{
  "arch": "coatnet",
  "mlp_ratio": 3,
  "fused_qkv": false,
  "qk_norm": false,
  "parallel_block": false,
  "init": "xavier_uniform",
  "steps": 10900,
  "batch_size": 64
}
Rows from block 5 of a small image classifier, named by matrix and row number. Rows with one number belong to one channel. Each number is 500 + 40 x the weight over its row's rms, rounded and kept within 0 to 999. All counts start at 0. Numbers have three digits each. After the name is the row's rms in percent of the matrix's.
After each channel's rows are labels from the 100 images, of 14976, where the channel reaches its highest value: "top examples" is what is common among them. Only what is clearly more common there than usual is listed. The data: single printed letters, digits and signs in grey, bent and noisy.
# convs0: expand pointwise conv (model.blocks.5.convs.0.weight, 512x128x1x1), inputs 0-63
# convs1: depthwise 3x3 conv (model.blocks.5.convs.1.weight, 512x1x3x3), a 3x3 kernel
# convs2: project pointwise conv (model.blocks.5.convs.2.weight, 128x512x1x1, transposed), outputs 0-63

convs0.311 099:481560510493495488526478515544516490499491482439479486550510530531521554484499492516610526454493486484456536510395489487543453513487483586446472577456425527464464534475532452500486535499455553
convs1.311 098:521517556533493555491471427
convs2.311 091:474540458508493430603485477386478479527541575528511527495581513541457520462544472473517504480489508526449500472508457555511494553464444554493519512417532523469565519532494586567531506500482507
top examples: bold

convs0.147 109:529468495478482447525517480419462622483570505438535574518475425553515489505514555524486450487519511515567494510509502496449407484491484460486475507579514520535554531493510556500514537512462442
convs1.147 103:538518505468440449515556546
convs2.147 116:476488550593486505486563461524493508505525479532478539414490593472510525514547549517437471501445500601495473577531508534491420459464504446481467523489448495570510501492485508493574427506477532
top examples: the character #

convs0.312 091:551440491528541548474541506492456507522464584478449463460473403493483490477504493562425539516548483449514530436449481468511491528509585498491482489530472516464473506537521500504528548574449438
convs1.312 092:530507558536432465545488472
convs2.312 098:544531491480529434513506558557501453451477517515565478530476467490499469498443431523490546534453439473511430443519484529530481530521508544488556553522505510492488455545539474578475474610446537
top examples: the character $

convs0.288 095:501572481541539499416485528545477477524482472541475606414504531495507504436483494473478537585472543543480525478487480498522533499482469536491548447442525524449471478514518510566438471540500540
convs1.288 096:443525535572513542482527465
convs2.288 093:571562455490496437526520530492472471425515542540576507530561484488495516477525504453564544480452452490428485472555505461495433566513505515450529488495486513508496502614426498584547521504493481
top examples: dark on light

convs0.321 108:512482513486499497560503532478432504389470563545662504556449528429542460553483501485521409460531479573550482465507430501482529489475473571467480509512559563485490474471571527500515590512529480
convs1.321 102:450444452524533507465452466
convs2.321 098:458509513601472461533524436514538559560531522451474471531561518463471522437527516502469518523525503500441480547532476550557509551490509464482566481513565464494569504460507487543453585470444499
top examples: serif

convs0.48 104:531551510508529515500464550522496529517476494412484552550516482473565421510534482548521470504509521488500490515519472508475460483491546560443521492455474515490423510415487409472502530476472534
convs1.48 098:562492506558500532501521575
convs2.48 079:448521487522517503537570415496476602513456498530508526469534477467512501487493528605552524473500493436550446456451498555519406545493516525510508573568595458507515496535483442509550514547496541
top examples: the character @

convs0.103 100:492482540445422451502512425523515503473436474497524462508521452474473497547571464586547438464569439525529472490500446505450491529459448531540486511531581496473491468479470540515552479450540538
convs1.103 097:497543562477428507468507545
convs2.103 112:569514427468558514521512479516517503502465547540487609518538495477561426499528449486555452533486460430592483485475526506440515577524535530542527472545537467471500436512505504551492497522442476
top examples: dark on light

convs0.117 105:495558507460467464519588460567457484525526485512562526532443494533490529516469633541557451539497450526524501466425425531461445527529439487512474508495527540498573520511514524474557466493469463
convs1.117 111:436518533490561465534508448
convs2.117 123:478533494409422550567526488430488533530551550496536521545548524487538545480557468523482514457580499531483512472450518525559463552450490488552538539532474522484530499417526506411501576534511490
top examples: italic; capital

convs0.303 085:538564528492487509504554487512486539524520446480486479449531518498530534474491618490479545499511524510477545438545524482481409483452491456549472516438468508521517561501522570520530483501468396
convs1.303 100:521510523514525473488422425
convs2.303 105:495531478499530485491467491504503516497489546491486485473530471524446453506436407557576499495539531507397527543464481529506535551469508546531538466473576504480533494493517548491475534461524410
top examples: bold

convs0.235 099:513490534509528506479466521503519380477532501459497553521448513528550497508495462511498494473485476478485425609457472555537538482534489542501507464490493534477469491462547468546477524496533646
convs1.235 103:536511438488503437453448504
convs2.235 103:560455563519506451475511510543404515487460455533480560518475509503491457580525470559446494526470486449516486512491506483458514441564464490493483438544505526584470533511512465444548452520459551
top examples: dark on light

convs0.171 095:526506508512535504432532505512486468450521468480465508442525506556484446456452493512431581514545514468487563504513456489502487504511429550469539498453551492455461501370548497605461532550460506
convs1.171 090:494450489489536539479588525
convs2.171 095:519517512502589456468505467463563468470496544499552446552469470478526569462485572490523552504472528460446465478520471448431437487461548482415504529483484443473497519563434418593529585509540490
top examples: the character @

convs0.291 103:542516518501497483544507449518505549490539534442528463503482507503532529446534496498457491510519513451516533507539465498511461545484420514469500559464548523466400467402493486549495517568422495
convs1.291 108:574576547494492501525514508
convs2.291 097:458519472552578429536507483430520546560485453519495398528521520605487524480508533507484528545466566471523494458547428500478448501458512441434467536482507447528546585518484461435548515474559555
top examples: small letter; the character m

convs0.206 096:470492527519550527483542514475432496455480496472443446467531476529487496517488477514420568435621520484538549492533453423578468510455536528491511536485474530534488481456546460552465526564457449
convs1.206 099:480483478527397501513531528
convs2.206 100:422464507488483452500537467521448513464466477507560473482502459458461490481508507548475567463438529494508478466536493591538487500507522523434554565500520586504514550576544491527533482537478562
top examples: the character $

convs0.198 105:541549512511523589520522545557452374493480498438482517547520532536541432516453528501542496460558478549474503510518528505517451437492508541465495520465511535528509548463511460547569562493486491
convs1.198 097:443512539430516543477504543
convs2.198 113:546480519505558570454459483516568547511521524510459430515427458504524550521468550539456499503510519485479472524465549527441474459468579480502501604555460472501467454519515369520484515545526474
top examples: the character @

convs0.507 089:516578515486517488537539461480474550525506444546455470508564477491532527454538571532502566487490461486513524443535504462563427506478511485494499568454472479521461503519489504509504539494523440
convs1.507 082:492560466445541451466536498
convs2.507 075:556500467521451454539480484475525488531447521430502437538523593522531509488501448453473532552573506436428455466506480537521575481464498460501592455439565532542610583477497576512463564481543484
top examples: digit

convs0.504 108:487505492500547389457502523475497538553527450515465505482508508499455503427562490510425588476474498463494492534438456438478459526547476427468466560525495518487485498526524519486385486567503491
convs1.504 100:498531539503527527574558540
convs2.504 105:480535514525541406489470504423502540493487521519511489561463474518552492490538534534561560508535438432466493451508464450454504492547463521432523448430478468481503516475466485473490515477503551
top examples: capital; the character M

convs0.314 097:517521559461553464561468546459487562504495524545550456463507515513465465488548515475467561508463471589501571493500477402485513453503438532454498550461505476529558541547543551429470535553528469
convs1.314 086:508510483487460467555563565
convs2.314 094:538539502449470488528519437510518545479542558509539486541484488455453557478481539504472506476528421472510478466499465490520467512540529508539464511460453545515434501547442484513482561465462535
top examples: serif

convs0.305 102:472484446533447496427490451411502491486472482463534555595493543463500491575481489457534441460535542529575498514494473523540506515484462518534456393543513518525490435506521537581484477443495577
convs1.305 104:565532555544454542516497505
convs2.305 113:520503505488505477491568472530456532492490493458404564432441461467504500570487536576464451498522498524521504431426522550547532500600417573505480487480520500517522516471572503522529452519451543
top examples: the character @

convs0.306 108:479519502467511534402506570467503518450507455439504480506544435534508462543628475513483604459520518525430525518453485430517466457438570524540448516464446513552496522498561519505434547500511527
convs1.306 098:458546451462550453469533504
convs2.306 105:513532467522532480486469480542487447463542560458473497483481572431551463572503517478465562496488525469436466556571524489510536407540508481445449439390474504545568525493502481533505518445539519
top examples: the character #

convs0.214 093:546510477523575493515523609504518517501491540508515458457528498531503471479592472483459555518455573505409544458500536449578561491456529492472512502423425493488457515571572510417431503563519473
convs1.214 098:523465464564477433534529517
convs2.214 106:499547524490536475502530436537525594513506522458475485560464507440496537436507539575476550506559468472553408459525455526523543485559513494490510500463501499494537500459479443554485514546472596
top examples: dark on light

convs0.269 110:450527495506453564487485457511512521476508460427502505530515514506560501484475480532547470467549538482525502552538500507502464525512510552509520456460478508526475508363447442558518475441494573
convs1.269 103:545551577536518525513524530
convs2.269 140:500483534516542485525563448461465567500491446467433512443469411504529470532479507553531427547517511511492538423396518499502573555525469546519496486538564492471452442453531507429524482525488512
top examples: capital

convs0.437 093:486475490503496524427503477503438495498528477416468547495455514483482492534432508476433543518548469439536548518490486460491395492524500491520526476515525480530526538517560490501525513486483488
convs1.437 092:554541546532458527526524554
convs2.437 090:553502508517472439492520451408508491510541452554494434506500524592519552536502504402424558563496486517446488511586421514459505517451446465479526560451470473549568525457506520509556443454486541
top examples: the character #

convs0.153 096:453530527395431420496519520446522531462442489512584520531457500541442490524535540476528467466539472576550543473547447478510442487502489492554471456488455451516570486528516547510489496516556438
convs1.153 096:443513485435540447490511457
convs2.153 080:533419609499439519474490510488476497515611496470382528479474535496522521506496448507473472557576457517502517495436510450513587502487490454542536471536482503436505453417571518490472514519451475
top examples: serif

convs0.93 097:490422417515526524421519491513421493559500575506421493455512494452501448483452484471412542564537545453535469445524486526481537538502572491476508446535516514462453450512513457523498503539419465
convs1.93 101:574447530556461522506506494
convs2.93 078:558487496543508459461542508537454447535547489513459552527432555503520470521488470538458573569493469472485510498438501516549504556566463538471542462545514478439469498520586495582481484543479504
top examples: the character W; the character w

convs0.460 100:488636555456500484531499466467517516502493450521493493518547534547488546486537518541579472472516463559522530494509474464566457508524510534452452516448498467502529516492526477518476496487537480
convs1.460 104:506485475533438570527450523
convs2.460 102:545481491548477466567563488501444516458488443442428499511483504563475457548507525488444471525479519486547460471610546483522476485482487485469486485510575519567520568519512545526503488534461567
top examples: the character #

convs0.368 099:513433394541543496441482547489475493559520570489514485484504484499443516506489505467399526510518551468493515509490572441463557467516568450463541540572445482514486541555520497496463472561479481
convs1.368 105:524509518527434553563539492
convs2.368 099:487461481479470490481454513538518512437562487504479457501466538472487441502468447483486538500533427489462483504533527442559591506544533534473565526424498537389464426514521521545460489568476465
top examples: the character W

convs0.452 097:505437512503499467513516493574468463506473581499512467490487448503483511533497482540476526460574457456518486471444424511465539548512543494493502534556475542468503536541553527454503497532494514
convs1.452 093:498535564432452532470490510
convs2.452 096:495497546445498569469528457509501500499572551534561636506515524490537481506542490434558495537505490537546498445480515490460438569520529498509526554509484506478475438508540506485494498521439461
top examples: the character $; the character @

convs0.95 097:529513559425424501532487496519522495499384575511530451467437483455488500520490524473458476520587493572557513440538491561498477485509490506541529422510502455523532492507423485524543553496567438
convs1.95 093:435497548466526502529546445
convs2.95 100:533535533426521586529435525508518521509503520465485505530491514547503551497454471539423457491515504471579525515434511475460494459458544461527498535572500486521483483468471427464476545506535526
top examples: italic

convs0.96 093:493491515453475513522506505509493500473406558525535457473489488500453487503470513512489478528565495583568488425535450542467516495513529490554496461491517504537518488525467489561516505535541448
convs1.96 110:447513504429498541434494516
convs2.96 098:473581544465527559478433500543555510525498549437486517521508503567496583485454519502569491466538455461482536510471461501466449469527528452478418535563406457505496424459507505474473481436506441
top examples: small letter

convs0.471 101:538442470442484486398534524469489557563583549424447482453490451544522515496530536545421530552545486417462473482482470489470398529535591488538492523526439482472442496492532508471522495565456482
convs1.471 099:520462464566515433484537522
convs2.471 096:538484496360486487524479514447467450453483550532613540535512471535457508516476452525493558492473412481510511447518462470441501572509509506511501556536456550444493517546519525543507489569461552
top examples: the character $; the character %

convs0.461 102:505507520521546435529515565482509447475435520614498473438505512533484510490574504471480469502499503501521532404513455502593544480457499510503524456436483502466481443496506494517465463567527472
convs1.461 115:516534498488459460435444454
convs2.461 113:492557468556544531550461445483556581539491560475512502494536595485504476480529507472540468507529455491490487583529486507536488565447512497556549487465540440437510488518418502585450535505455475
top examples: serif

convs0.273 107:552492462612529498514510506511539569442538514491523492473431410482536496479518522544477469500466559487463500459450514532484493470429432502486517502524513526519495460466525570465481499507501481
convs1.273 097:467496580440466486500460480
convs2.273 111:523549447529503476574521535454480529552409503439513470497553500387546531502494532522558483465529566464479454510470509530582524549456484504557495434445455482474543506470428534479482543507516514
top examples: digit

convs0.114 101:568481496530505477494562523505463502529474522444505483552484506467522469545468529441411514486560488538505552501469483464490432463468535441538444462513570536570530518544519523479535553514445391
convs1.114 118:509527595494459548517494515
convs2.114 094:464510488579585484443495461490485559524482524508470482505509480543545468529540474537497512548484559408540456511502491507414453438505491503418507474455502481607575522492469479498557469463576501
top examples: the character $